Weights of a small image classifier.
Model: 14.4M parameters, 48-pixel images, arch convnext, norm layernorm, layers 12, width 384.
Training: muon at rate 0.0016, 14800 steps, batches of 96.
Data: trained on rendered landscapes of hills, water and sky, 145000 training examples, 9.8 epochs.
Rows from block 9 of a small image classifier, named by matrix and row number. Rows with one number belong to one neuron. Each number is 200 + 20 x the weight over its row's rms, rounded and kept within 0 to 999. All counts start at 0.
After each neuron's rows are labels from the 100 images, of 14976, where the neuron reaches its highest value: "strongest on" is what is common among them. Only what is clearly more common there than usual is listed. The data: rendered landscapes of hills, water and sky. In brackets: how many of the 100.
# fc1: MLP up (model.blocks.9.mlp.fc1.weight, 1536x384), inputs 128-255
# fc2: MLP down (model.blocks.9.mlp.fc2.weight, 384x1536, transposed), outputs 128-255

fc1.671,213,218,186,172,201,225,216,212,199,216,219,170,172,212,232,205,184,209,195,190,208,232,189,174,168,196,214,226,186,190,219,161,164,186,181,223,203,168,203,205,234,225,192,216,211,164,189,228,222,189,241,189,209,203,218,203,197,189,146,226,180,193,225,192,157,194,215,192,196,204,215,154,279,197,242,206,194,207,222,210,206,209,220,188,224,193,192,250,193,205,170,194,177,227,208,226,180,193,238,180,207,186,184,179,193,179,201,182,242,189,206,196,196,189,177,175,203,199,206,183,197,233,200,199,184,229,187,210
fc2.671,231,184,186,202,168,184,193,168,191,216,206,222,127,220,182,182,190,181,176,178,202,215,201,212,173,201,213,210,208,182,211,202,182,177,180,194,197,202,196,196,209,189,202,181,184,279,188,197,198,188,207,190,171,227,210,191,184,230,199,196,225,198,229,213,199,170,208,239,201,209,172,179,230,221,167,207,203,180,194,202,169,185,188,165,204,196,218,198,205,198,252,188,206,237,201,197,218,175,154,174,193,210,191,241,174,198,192,164,204,242,214,198,186,177,202,240,203,201,209,207,211,196,212,227,198,202,193,197
strongest on: water (100); dark volcanic rock (68)

fc1.112,223,200,193,184,198,196,213,169,232,231,212,204,196,183,215,215,195,215,138,187,228,156,204,200,194,206,212,189,184,229,242,195,236,209,208,190,200,223,205,218,203,239,204,185,170,188,174,211,223,189,185,198,211,210,222,196,216,213,209,200,193,183,179,210,174,183,187,203,214,213,199,186,202,188,203,157,177,212,204,196,234,209,235,216,214,179,197,193,182,221,196,165,196,207,207,217,204,194,191,169,190,216,232,173,202,192,217,184,213,238,177,221,194,194,205,236,227,175,178,219,218,200,214,191,189,188,177,226
fc2.112,181,171,219,173,225,199,205,185,215,209,215,222,218,186,188,203,203,191,191,209,187,187,207,197,178,200,188,243,212,180,209,185,206,176,207,175,208,195,198,216,183,185,159,201,200,273,170,175,197,217,174,191,198,205,224,145,218,196,193,216,177,194,212,212,185,182,220,223,200,198,255,227,213,152,161,213,139,140,184,212,219,219,183,212,204,209,191,211,179,200,202,186,205,170,177,215,201,204,151,200,196,188,266,196,193,213,212,209,198,195,177,183,220,203,166,192,205,168,200,171,201,181,212,194,181,192,227,209
strongest on: water (100); dark volcanic rock (96); overcast (59)

fc1.576,215,208,200,140,227,197,196,190,198,203,213,174,209,224,192,191,243,202,203,244,225,214,216,185,190,186,190,187,214,207,222,199,209,215,217,213,191,209,176,196,195,184,215,239,216,206,201,190,208,199,175,178,212,193,172,201,242,230,198,204,214,253,193,196,188,197,164,196,188,228,196,206,185,178,217,170,188,195,164,194,215,193,221,193,165,174,201,232,212,186,219,178,179,181,231,206,163,185,199,203,206,252,205,208,211,203,156,185,160,174,221,172,195,203,209,206,206,224,200,218,201,192,209,176,216,216,194,193
fc2.576,191,205,253,202,208,195,210,182,209,206,215,225,209,205,212,244,187,176,196,190,196,222,187,199,196,238,196,209,175,206,250,205,181,200,162,193,204,203,183,204,205,208,172,202,230,213,206,168,261,221,210,197,208,233,203,213,278,195,221,211,201,192,208,201,169,193,180,174,208,206,196,179,167,219,217,183,181,207,208,208,196,182,172,247,170,209,235,208,233,197,218,196,208,192,177,185,210,207,216,191,200,161,225,157,216,203,207,202,181,217,239,213,192,216,196,196,201,178,218,212,180,195,182,200,216,203,178,177
strongest on: fog (64)

fc1.623,194,218,207,247,211,208,206,227,193,207,183,212,240,188,200,204,239,182,190,214,242,200,234,195,190,175,188,186,180,222,206,181,217,175,139,204,191,216,221,235,224,221,191,219,182,161,206,197,232,177,177,216,196,188,208,174,200,195,229,172,214,188,218,197,241,208,184,175,237,214,210,198,195,210,190,217,200,189,198,204,214,205,239,218,182,210,212,178,168,214,176,196,218,208,218,171,204,201,243,236,182,210,214,215,217,205,232,205,222,178,208,180,166,187,199,221,191,186,211,157,203,193,181,223,173,211,179,152
fc2.623,196,211,193,214,196,236,183,209,183,222,181,179,223,216,190,208,181,241,191,227,167,194,208,218,142,167,185,226,230,207,187,228,217,194,223,197,211,207,189,196,244,185,255,179,193,245,212,215,176,188,176,214,189,175,220,169,220,206,194,185,209,216,235,188,189,182,201,211,176,199,200,197,226,206,185,235,199,212,191,178,195,159,193,201,208,195,148,187,207,190,190,189,191,174,196,219,188,128,176,185,208,183,199,214,179,196,194,196,190,198,173,174,227,191,192,226,200,225,203,189,209,158,203,193,197,182,228,189
strongest on: fog (85); sunset (72)

fc1.3,190,190,178,203,198,163,212,165,201,218,254,183,193,227,146,172,210,205,204,171,192,198,195,199,195,196,170,212,193,188,182,180,199,164,228,217,161,171,221,200,212,217,175,198,192,236,177,169,218,232,210,202,161,222,230,203,204,213,186,192,185,189,175,161,228,177,211,229,193,208,198,230,199,186,200,243,199,206,213,177,219,208,199,175,207,220,193,221,215,208,214,222,204,190,218,164,183,182,174,191,218,208,214,199,198,206,192,228,188,199,216,180,219,171,195,183,209,187,177,182,175,209,213,225,193,189,214,175
fc2.3,239,184,176,200,232,203,171,205,198,159,206,176,186,189,220,217,231,217,186,183,195,203,204,198,190,203,190,175,200,211,176,211,204,225,211,215,200,219,220,194,191,186,202,221,193,205,271,182,179,177,198,183,205,176,193,189,228,232,233,205,222,209,202,220,205,198,159,188,181,185,194,207,213,237,213,208,193,163,217,183,200,218,219,202,189,169,192,193,192,195,207,200,220,238,201,203,212,145,213,186,192,173,214,216,201,216,210,211,164,206,205,236,243,207,205,220,213,210,221,249,222,222,218,201,202,205,174,232
strongest on: overcast (100); clouds (100); green hills (99); water: water (75)

fc1.6,181,203,246,168,170,221,186,209,199,188,205,216,230,227,211,226,198,172,223,200,212,181,186,231,183,223,211,183,211,188,178,182,190,214,194,205,222,192,174,187,205,198,173,206,201,227,201,215,230,224,170,220,202,186,177,163,201,226,229,208,216,201,228,171,204,168,205,194,201,216,214,209,204,196,213,227,222,185,234,231,252,194,192,186,188,195,234,194,153,208,216,245,193,204,205,179,192,172,206,179,225,185,184,157,215,195,218,202,202,212,198,215,193,204,197,188,140,168,207,188,203,216,213,192,188,168,204,168
fc2.6,186,165,197,244,208,224,180,185,203,187,212,190,200,232,222,174,237,187,174,178,197,224,200,216,201,198,197,197,191,186,225,199,194,122,196,182,196,188,230,197,202,196,227,215,202,210,209,189,189,184,179,220,204,258,185,232,183,219,205,191,192,199,216,205,210,217,220,215,250,204,196,214,191,199,191,218,152,237,190,223,169,105,209,221,202,205,232,196,159,195,203,209,197,198,206,202,206,213,213,218,234,216,230,220,209,184,198,209,149,212,208,221,175,218,190,207,227,194,207,173,216,187,168,220,198,173,214,233
strongest on: overcast (74); purple alien crags (63)

fc1.642,210,234,152,225,232,225,207,218,229,202,205,187,237,227,213,226,192,214,193,210,211,176,191,164,162,175,185,208,161,213,240,182,198,210,211,228,195,198,179,195,203,176,197,208,224,170,200,220,194,164,237,172,204,177,182,183,224,216,262,196,216,214,221,211,220,171,198,165,220,183,181,198,192,203,201,214,200,197,216,157,222,171,222,240,187,207,181,204,212,193,215,213,192,195,209,188,186,208,195,220,175,165,224,209,193,210,186,179,212,137,193,180,237,169,205,181,176,144,185,202,194,209,212,214,191,212,190,189
fc2.642,200,182,252,213,206,186,178,202,212,193,198,177,169,189,204,205,207,157,230,224,212,209,171,220,151,198,223,201,207,213,209,198,218,193,179,198,201,181,203,223,224,218,212,202,200,228,195,196,186,209,208,190,208,182,206,207,200,213,182,204,202,176,210,181,203,190,192,183,202,198,180,211,180,228,219,226,199,198,219,185,197,134,185,192,189,188,151,190,234,227,196,189,196,197,226,187,227,198,194,176,190,180,210,194,207,214,178,190,208,208,167,188,218,212,189,226,202,196,166,223,189,175,191,222,185,207,203,221
strongest on: fog (79); overcast (50)

fc1.122,172,199,181,210,228,148,245,212,234,166,201,203,218,154,211,198,188,236,204,212,222,185,226,195,237,191,199,224,223,238,200,218,224,163,263,187,204,167,182,211,170,178,213,200,190,175,187,185,192,197,184,198,207,219,254,195,222,181,182,178,196,147,227,190,191,177,204,212,180,217,208,185,200,198,186,197,205,218,191,161,249,191,179,197,196,182,204,210,170,183,214,216,219,193,191,181,199,213,194,197,208,227,199,186,220,225,208,185,206,229,192,200,211,194,191,205,162,207,223,202,216,211,237,204,192,216,221,216
fc2.122,188,193,176,184,185,219,219,179,197,205,221,209,238,177,212,213,227,174,212,206,180,184,221,190,189,209,198,178,248,225,207,216,200,233,196,172,247,215,168,201,185,209,240,244,209,191,218,218,232,173,226,186,242,179,183,183,208,204,219,197,179,212,194,181,186,214,205,215,206,211,197,203,207,191,196,208,207,194,198,193,176,198,216,173,240,195,184,170,184,232,184,181,216,174,222,172,196,205,181,159,186,201,202,198,206,185,177,165,204,163,178,196,214,210,223,260,220,187,198,205,203,211,200,176,198,189,211,214
strongest on: desert dunes (100); water (75); overcast (52)

fc1.679,241,232,177,172,195,210,229,209,172,209,196,141,213,234,207,180,203,175,198,207,212,208,199,209,204,198,226,196,184,185,188,184,254,223,221,159,228,177,183,188,184,211,210,190,209,235,176,213,229,229,184,193,187,205,195,208,207,199,204,168,228,200,195,223,204,205,204,186,229,199,217,206,222,235,194,196,200,183,202,225,277,197,228,193,179,191,212,203,180,197,160,195,172,200,204,180,203,233,195,195,205,211,228,184,165,205,197,214,188,212,220,183,186,163,196,182,217,209,173,181,204,201,209,175,210,172,212,197
fc2.679,234,165,240,146,189,207,213,216,220,196,207,179,235,181,210,197,192,206,203,197,241,182,186,195,205,194,185,229,194,182,185,196,236,161,234,198,205,207,213,218,206,164,187,208,198,231,193,191,204,203,185,167,202,159,231,197,220,190,176,207,205,177,221,198,164,164,266,200,234,193,249,208,199,181,178,203,171,173,188,228,144,210,173,208,233,208,189,208,196,200,207,207,215,248,161,191,209,222,203,206,195,191,254,208,213,205,186,197,172,175,205,204,181,191,190,183,200,157,169,191,199,203,206,198,208,188,210,247
strongest on: water (100)

fc1.113,221,217,212,201,234,222,221,183,230,201,168,203,210,193,209,221,167,179,217,186,214,211,143,203,206,170,191,195,208,163,208,187,190,202,190,197,198,206,228,189,186,213,183,216,188,221,152,222,222,198,216,230,224,205,210,226,206,172,179,210,206,209,182,172,195,169,198,207,180,183,187,196,209,199,203,190,246,178,187,238,188,200,181,203,221,225,142,243,184,185,206,210,205,213,200,192,206,202,184,189,225,163,222,218,223,203,215,182,222,211,187,201,210,227,212,221,211,173,182,152,224,194,198,179,185,176,239,201
fc2.113,208,198,117,192,210,210,168,182,169,238,154,166,218,196,190,224,210,224,187,207,180,217,208,199,203,184,197,209,223,200,185,192,211,199,215,221,185,194,176,202,214,182,208,222,229,211,202,234,141,208,185,232,196,168,212,190,192,213,197,184,200,222,185,218,219,182,215,213,189,202,208,172,217,221,183,177,177,199,193,194,200,176,172,219,186,201,203,243,186,236,233,193,212,194,171,204,177,170,192,206,194,212,215,197,189,183,177,167,186,208,189,197,203,153,210,211,220,179,204,191,211,214,185,174,216,188,193,199
strongest on: overcast (100); water (95); green hills (55)

fc1.599,186,186,180,213,176,176,232,210,215,212,197,196,217,184,214,208,184,209,190,204,187,206,197,199,205,227,208,206,192,177,203,255,225,210,209,191,209,220,197,209,193,213,190,238,201,225,220,212,199,193,201,245,170,229,185,195,223,167,167,188,209,229,183,185,211,183,205,197,215,200,198,195,214,204,164,197,193,201,170,207,206,192,185,215,242,188,199,202,210,221,205,175,207,206,245,224,153,213,175,151,197,136,228,183,177,218,195,191,210,181,185,193,189,240,237,223,202,187,218,210,204,213,180,198,213,164,200,223
fc2.599,229,194,195,209,189,201,208,231,213,218,229,218,161,189,182,186,203,184,158,209,201,176,221,180,208,165,197,189,232,187,216,194,183,207,199,212,202,195,174,221,183,212,228,205,224,220,210,208,188,231,210,222,184,167,209,191,183,203,174,212,210,196,204,184,192,200,192,204,217,217,212,183,178,223,194,199,196,231,203,207,206,193,231,196,199,204,214,210,222,198,162,186,228,188,188,178,203,219,220,219,205,209,225,205,191,129,200,204,185,199,208,182,186,204,207,216,197,206,205,196,190,201,194,212,196,249,198,186
strongest on: snowy peaks (96); sun or moon in view (32)

fc1.120,194,213,210,201,214,175,173,197,219,222,190,184,208,213,206,197,225,207,212,185,205,189,187,187,220,203,195,247,233,221,185,202,200,206,212,200,190,161,193,184,240,181,181,142,219,187,174,207,160,155,222,196,231,209,227,225,208,225,200,200,180,214,201,191,193,204,206,236,194,230,178,231,172,214,197,200,222,191,198,185,201,202,198,142,180,190,197,182,224,182,196,208,196,192,197,193,195,211,210,201,174,225,184,233,203,214,183,183,177,209,173,194,220,207,211,190,181,211,205,222,180,165,190,213,201,182,209,209
fc2.120,207,238,222,229,194,167,204,228,196,205,192,231,195,193,195,220,218,248,217,197,173,186,216,208,189,217,239,139,174,208,217,179,212,215,182,201,214,156,235,200,216,197,196,252,223,206,198,210,225,208,216,187,204,159,178,179,247,211,226,183,222,169,192,191,190,205,188,177,175,193,201,197,220,193,177,210,225,178,214,213,194,224,191,204,204,218,204,210,190,193,197,182,192,223,203,230,188,196,254,223,171,221,243,175,191,198,197,201,206,214,192,196,214,204,173,209,221,208,195,179,188,182,237,193,172,240,207,201
strongest on: desert dunes (100); water (83)

fc1.739,177,193,209,166,236,188,224,192,212,209,182,192,200,246,207,175,175,149,232,191,201,180,211,221,206,177,205,188,228,214,188,214,199,222,255,221,181,218,209,204,209,204,211,197,164,186,202,220,183,186,228,180,225,194,194,197,192,190,174,203,205,199,198,191,194,182,165,177,188,193,180,181,217,196,201,220,216,201,211,185,220,226,205,225,228,179,218,233,158,208,207,234,205,222,179,174,213,237,227,240,177,232,213,150,216,194,221,223,188,247,189,201,207,224,203,191,223,194,187,187,199,200,188,212,197,182,165,194
fc2.739,207,209,187,206,181,196,204,186,190,215,225,239,193,202,205,195,191,223,179,211,185,184,192,179,196,180,204,187,196,198,202,234,223,214,173,232,199,195,236,227,183,206,203,198,192,196,205,242,179,180,235,188,218,214,207,186,176,204,184,212,197,172,218,211,194,207,174,222,219,219,202,211,206,90,221,187,160,236,194,182,191,180,170,200,174,210,202,180,210,207,193,134,191,207,186,187,226,210,165,200,192,185,188,180,198,223,195,195,202,177,216,193,210,188,225,151,186,198,227,183,207,196,186,204,187,196,222,227
strongest on: water (100); purple alien crags (39); red mesas (33)

fc1.712,220,189,219,219,213,170,193,200,143,210,225,174,199,189,178,182,243,173,227,197,188,183,203,208,194,169,216,198,186,196,183,176,219,194,141,189,201,202,192,199,219,198,201,238,202,166,189,215,175,195,231,196,226,209,199,187,164,189,205,196,179,227,195,207,194,208,210,197,207,192,189,233,202,199,165,217,214,188,206,179,184,221,232,208,231,207,204,192,168,175,201,209,141,176,193,217,201,203,226,210,186,203,182,197,220,191,173,189,187,212,230,190,200,174,206,196,247,190,166,233,198,207,175,181,189,187,191,231
fc2.712,204,212,269,233,188,201,209,228,180,183,194,221,181,229,220,195,223,209,154,206,163,217,199,209,202,193,242,163,199,185,214,213,193,177,202,198,210,188,190,241,200,203,167,211,225,176,210,218,201,183,169,164,207,193,216,227,205,220,213,199,200,212,234,198,195,196,212,154,184,217,182,208,221,197,226,221,185,200,216,215,206,218,188,209,196,203,189,181,207,245,154,210,199,197,216,184,180,226,168,174,181,206,216,205,183,243,186,242,157,200,188,221,238,214,202,181,202,186,189,189,209,177,187,204,197,179,219,188
strongest on: overcast (56); sun or moon in view (41); red mesas (40)

fc1.511,203,217,192,199,208,210,176,197,173,213,197,209,188,208,175,204,211,187,206,219,204,211,169,228,176,213,189,208,247,207,205,171,221,226,196,196,186,228,210,188,216,216,219,154,192,212,190,210,216,206,205,218,202,202,192,214,194,209,207,178,184,227,195,215,260,178,187,207,203,208,167,183,186,193,193,200,240,213,200,203,217,211,246,203,181,220,172,182,215,192,219,157,199,188,216,210,177,185,179,183,234,199,191,189,193,159,208,207,247,184,186,198,224,226,207,192,199,207,174,181,174,212,208,216,208,172,209,218
fc2.511,210,229,286,203,178,159,210,210,162,232,219,183,178,198,213,196,211,205,174,221,168,214,220,185,200,199,200,174,178,211,213,221,203,205,187,207,215,216,207,163,188,220,203,197,184,160,205,155,161,204,197,221,179,206,187,200,221,199,198,221,239,182,203,207,217,177,208,177,204,180,194,175,167,199,181,200,197,213,205,195,184,187,186,209,190,205,182,217,216,186,173,262,203,260,203,198,178,187,167,215,222,193,196,201,226,230,183,177,191,179,188,188,197,205,196,198,189,213,192,175,196,177,237,193,207,199,208,198
strongest on: water (100); noon (78); desert dunes (44)

fc1.504,186,204,256,183,204,203,225,211,189,201,213,173,225,184,203,226,226,221,201,199,202,202,187,222,187,183,196,237,195,185,190,192,226,178,200,205,158,205,196,165,192,217,197,209,209,200,172,192,205,197,221,199,194,243,194,173,208,180,175,208,229,202,174,190,232,222,210,189,190,174,235,197,208,215,173,203,201,187,166,232,207,183,208,183,210,237,183,177,171,184,192,241,194,204,237,183,208,238,162,208,205,210,218,194,206,198,223,207,147,217,181,155,208,194,203,205,229,160,223,200,186,204,187,198,205,174,256,243
fc2.504,232,191,163,188,216,199,183,120,184,207,208,199,181,186,204,246,208,220,212,181,198,169,222,214,205,206,198,161,207,220,204,179,201,198,190,216,188,211,190,178,208,191,210,237,184,214,202,213,201,185,185,202,205,172,225,197,220,224,208,205,190,186,181,211,199,213,214,198,181,200,191,187,233,205,190,191,199,208,192,187,197,218,179,201,199,226,187,176,199,203,188,199,198,194,216,209,207,150,216,207,196,216,236,207,192,230,189,177,218,196,237,203,169,156,166,202,212,181,192,187,215,211,188,196,207,199,195,193
strongest on: overcast (100); water (83); dark volcanic rock (51)

fc1.603,220,216,238,198,186,215,203,180,206,167,186,236,230,177,194,217,199,215,201,178,204,147,176,232,189,210,194,218,199,222,237,195,188,230,237,165,222,198,215,212,252,181,202,224,183,221,183,200,198,170,177,200,177,208,199,183,212,195,191,227,193,203,219,214,164,212,202,179,219,219,199,218,195,183,217,213,179,205,211,244,150,193,229,208,176,193,221,198,191,162,209,201,205,169,182,158,242,199,230,204,182,193,211,220,205,199,214,216,201,198,216,194,205,183,193,218,196,203,197,166,206,207,196,195,222,199,181,183
fc2.603,196,192,183,181,197,216,218,157,198,213,216,213,190,162,248,212,184,216,221,206,217,228,190,209,200,196,180,220,201,208,199,205,223,229,222,206,196,203,211,185,201,216,192,200,180,206,175,228,195,218,228,212,201,170,207,219,206,206,208,185,229,210,221,196,192,203,186,178,167,209,217,211,235,211,200,163,170,212,198,189,212,214,173,185,207,229,197,201,192,241,193,197,217,215,209,180,213,205,200,215,204,199,183,218,197,208,213,215,217,179,172,200,202,229,231,221,203,203,170,205,187,199,186,201,221,204,201,210
strongest on: snowy peaks (97); water: dry (86); noon (69)

fc1.437,177,194,200,187,184,233,202,213,221,192,196,175,242,206,210,197,222,196,201,173,182,218,155,216,206,209,205,188,188,173,150,226,135,192,233,190,209,195,192,199,193,176,207,192,177,236,204,195,162,195,208,196,203,175,240,222,200,172,220,206,203,208,200,204,248,178,212,197,216,202,199,219,172,202,178,172,197,198,186,186,205,206,209,234,194,193,191,206,190,216,242,209,182,235,187,208,197,201,182,195,195,204,197,196,194,230,201,218,219,204,169,175,216,209,195,205,208,175,186,179,191,176,208,219,196,211,203,182
fc2.437,206,199,218,203,194,203,204,193,207,233,243,196,226,218,172,169,214,194,172,179,196,205,209,206,201,181,201,188,212,205,200,192,191,224,200,175,207,218,236,181,191,179,191,208,205,206,202,208,205,226,178,197,224,186,185,201,152,195,198,188,205,194,210,164,213,192,203,194,232,212,211,179,189,212,201,207,200,203,196,197,200,181,194,189,202,217,195,221,200,181,199,172,209,222,186,185,185,193,208,201,199,204,188,192,174,151,196,246,218,185,198,212,208,208,254,193,221,187,202,231,204,200,178,199,179,205,182,197
strongest on: desert dunes (100); water (100)

fc1.265,198,190,210,205,220,193,176,201,199,211,200,181,188,201,269,194,196,156,201,183,204,198,211,214,166,194,188,215,188,236,173,212,212,229,204,211,185,207,195,217,213,219,205,143,160,189,171,206,221,209,163,197,219,207,213,188,173,201,205,177,222,217,195,207,206,201,214,183,210,192,188,196,205,216,145,186,201,216,199,168,217,191,207,236,204,200,178,213,216,205,190,270,172,203,208,201,219,205,204,132,171,215,190,202,189,192,236,218,213,210,189,183,203,231,237,201,194,203,190,185,217,203,189,209,191,195,175,169
fc2.265,169,166,212,219,180,219,228,188,209,214,233,157,209,216,189,210,186,230,189,205,232,197,205,212,206,200,186,218,204,171,204,193,188,204,217,208,225,176,201,167,190,191,185,181,182,222,181,174,206,232,219,204,191,208,187,219,168,181,200,187,200,177,190,205,204,190,210,214,216,187,188,198,184,205,219,206,199,206,217,206,213,203,176,220,245,220,208,203,173,218,168,194,209,209,233,188,178,216,181,257,173,223,190,225,220,212,195,203,203,171,197,193,184,236,179,150,197,216,276,193,195,187,213,196,197,221,199,232
strongest on: desert dunes (100); water (100); noon (53)

fc1.693,174,189,183,191,214,182,172,219,210,200,194,192,190,177,201,204,210,204,196,208,195,197,204,184,213,160,214,177,230,199,198,199,204,174,188,224,204,214,204,218,184,233,203,194,135,192,218,198,187,193,173,224,204,210,210,193,232,216,197,187,210,209,179,165,223,217,156,190,211,248,196,199,199,199,195,226,182,177,186,170,200,197,239,179,242,224,184,207,202,189,212,185,199,202,226,198,220,202,168,164,166,231,143,207,174,202,178,182,184,186,199,162,168,201,200,217,182,218,206,193,180,227,202,206,208,213,216,204
fc2.693,212,218,202,193,195,201,169,210,207,197,200,189,212,188,204,162,195,181,187,189,208,190,189,216,196,185,220,183,197,201,186,206,213,198,221,193,211,216,179,168,199,205,200,224,224,226,222,196,154,186,185,238,205,179,196,168,182,209,180,206,194,217,203,214,218,214,184,219,193,172,190,188,205,208,225,198,236,215,204,221,194,214,196,193,205,199,230,195,217,189,185,207,228,202,192,200,208,192,242,175,145,204,233,174,205,165,208,209,224,222,219,197,143,194,179,220,205,199,210,246,206,221,185,197,192,212,219,224
strongest on: fog (100); night (88); terraced slopes (45); land: red mesas (37)

fc1.652,198,215,208,211,209,206,190,169,191,184,147,204,244,225,201,177,197,162,192,228,213,266,181,227,205,219,182,202,210,218,229,196,221,180,182,180,227,199,206,222,179,164,213,204,216,182,202,171,208,156,260,201,174,201,209,200,209,189,175,170,223,244,224,205,202,216,200,176,177,225,207,175,232,165,210,191,223,187,194,214,219,192,202,201,176,202,202,183,208,232,213,204,201,183,209,197,229,183,198,164,205,203,236,195,197,186,234,203,201,194,229,190,186,187,219,214,239,210,179,209,184,201,218,224,198,179,162,206
fc2.652,184,182,194,163,231,210,172,180,202,193,192,239,245,229,211,191,192,216,177,217,198,210,188,192,184,225,221,196,198,169,197,212,206,215,144,199,189,196,191,194,205,230,221,213,214,215,169,213,222,231,203,195,195,186,210,165,201,180,175,225,181,172,176,178,185,170,221,188,199,209,215,167,208,198,207,191,206,238,205,203,211,205,222,200,229,198,191,195,234,210,200,205,200,223,213,196,232,202,217,207,214,193,193,209,213,175,227,159,193,153,173,207,188,224,228,197,192,212,220,202,176,202,205,233,221,205,200,216
strongest on: snowy peaks (100); water (89)

fc1.208,205,201,241,180,214,207,202,183,206,163,222,168,194,202,204,210,195,244,211,228,253,178,201,188,181,161,194,219,203,214,181,208,234,203,142,197,197,200,194,211,229,208,185,239,179,192,194,197,176,226,220,199,213,208,199,204,174,172,203,201,157,254,180,210,244,147,176,233,198,192,185,192,221,206,185,197,214,207,209,208,191,202,174,194,221,199,223,172,195,201,224,211,181,199,183,203,206,198,218,201,225,196,165,191,193,201,173,190,134,183,161,172,175,187,210,168,219,216,190,237,189,207,188,192,190,210,208,202
fc2.208,204,198,229,205,231,164,213,202,192,200,224,205,195,216,198,187,225,177,171,217,184,199,221,199,203,191,211,198,215,208,191,176,177,179,213,173,226,180,200,205,192,189,173,185,247,229,187,214,213,207,146,163,244,198,217,217,179,215,205,203,219,219,199,210,181,196,181,172,184,170,199,206,195,190,214,216,177,197,205,227,197,228,200,209,192,184,204,179,202,189,182,198,221,217,211,180,199,200,205,195,220,203,228,196,187,208,210,212,209,171,184,207,201,198,194,193,202,185,184,182,191,195,192,174,219,177,204,192
strongest on: overcast (100); clouds (99); water: dry (85); terraced slopes (69)

fc1.15,162,198,205,176,207,241,225,213,238,185,210,213,215,199,198,205,177,226,186,179,185,169,210,175,178,153,188,222,191,198,192,208,190,221,197,222,202,208,211,231,194,244,214,226,210,243,194,188,209,162,181,209,229,209,185,213,179,187,172,231,179,206,214,184,188,204,216,201,209,249,213,193,204,127,174,236,226,184,232,217,201,185,186,154,203,207,203,186,238,191,210,206,198,194,227,204,194,190,180,197,222,217,161,229,202,198,217,191,191,201,225,188,203,249,190,214,214,175,213,190,182,185,161,194,187,205,216,230
fc2.15,168,162,184,265,196,202,221,205,186,208,188,189,185,256,204,199,210,180,191,200,250,192,205,201,201,220,208,222,176,166,206,201,197,137,205,188,168,209,175,200,199,200,204,185,224,167,213,245,213,218,221,211,181,230,173,186,142,206,195,207,225,198,200,194,226,218,211,195,181,174,222,166,203,206,177,156,175,181,212,215,178,216,197,185,194,196,198,181,196,206,222,229,182,181,183,193,198,186,165,204,232,176,185,159,193,194,176,217,178,226,187,187,193,205,220,206,182,222,182,177,210,247,177,187,190,211,199,203
strongest on: fog (93); purple alien crags (83)

fc1.613,219,217,233,200,180,195,249,207,161,181,190,179,207,226,206,207,210,178,215,239,202,212,199,215,183,228,189,178,172,195,222,210,216,217,215,185,181,194,218,253,219,198,247,212,207,178,188,210,195,162,191,231,202,200,203,204,219,234,239,204,206,191,167,188,196,186,246,194,188,165,206,178,192,240,225,232,187,217,192,218,190,198,186,192,208,197,197,200,198,215,181,226,213,169,194,197,199,206,216,187,145,210,210,162,224,206,239,195,214,135,211,233,194,205,194,180,187,171,207,207,203,237,206,220,152,194,216,197
fc2.613,183,183,188,257,194,210,228,230,201,191,166,209,214,171,209,173,204,214,209,240,184,206,232,186,199,192,219,207,223,192,215,207,242,215,195,199,205,208,193,201,196,216,177,200,206,246,149,194,188,226,204,168,185,223,194,213,185,205,208,198,217,216,228,168,211,182,233,207,213,188,212,233,183,199,197,149,160,171,205,195,221,208,178,188,226,193,200,203,210,183,174,166,205,202,209,200,217,183,136,201,185,207,226,218,183,193,197,190,203,208,217,209,177,215,179,195,220,214,212,185,183,215,186,204,203,190,194,222
strongest on: snowy peaks (79); noon (59)

fc1.121,191,231,228,214,208,193,190,202,183,209,206,174,207,201,224,240,209,209,190,181,178,206,164,216,203,163,206,217,194,192,218,188,201,206,244,202,133,220,201,167,218,154,206,187,186,208,187,212,209,187,199,201,211,187,229,168,223,175,168,196,199,194,239,216,183,201,204,225,182,163,225,225,204,209,189,201,186,200,189,261,218,183,200,197,205,202,180,198,195,169,178,186,184,210,198,191,223,195,186,218,185,211,200,224,205,181,228,207,199,243,185,221,218,225,193,215,197,243,178,153,218,169,189,211,205,192,199,218
fc2.121,193,194,190,208,203,190,203,167,174,194,184,197,178,177,183,266,231,194,208,172,202,212,190,223,206,180,179,192,197,209,198,195,198,212,192,209,193,218,183,192,214,227,172,193,173,209,213,205,194,205,198,191,185,163,190,227,245,206,198,208,206,206,165,205,202,214,197,214,157,171,207,182,187,215,177,160,221,198,211,178,223,187,162,195,212,228,200,225,181,201,220,209,213,197,220,224,219,185,196,182,198,215,196,191,228,253,191,197,222,217,201,198,214,176,205,201,193,185,207,169,174,212,187,208,183,202,176,206
strongest on: overcast (100); water (98); green hills (58)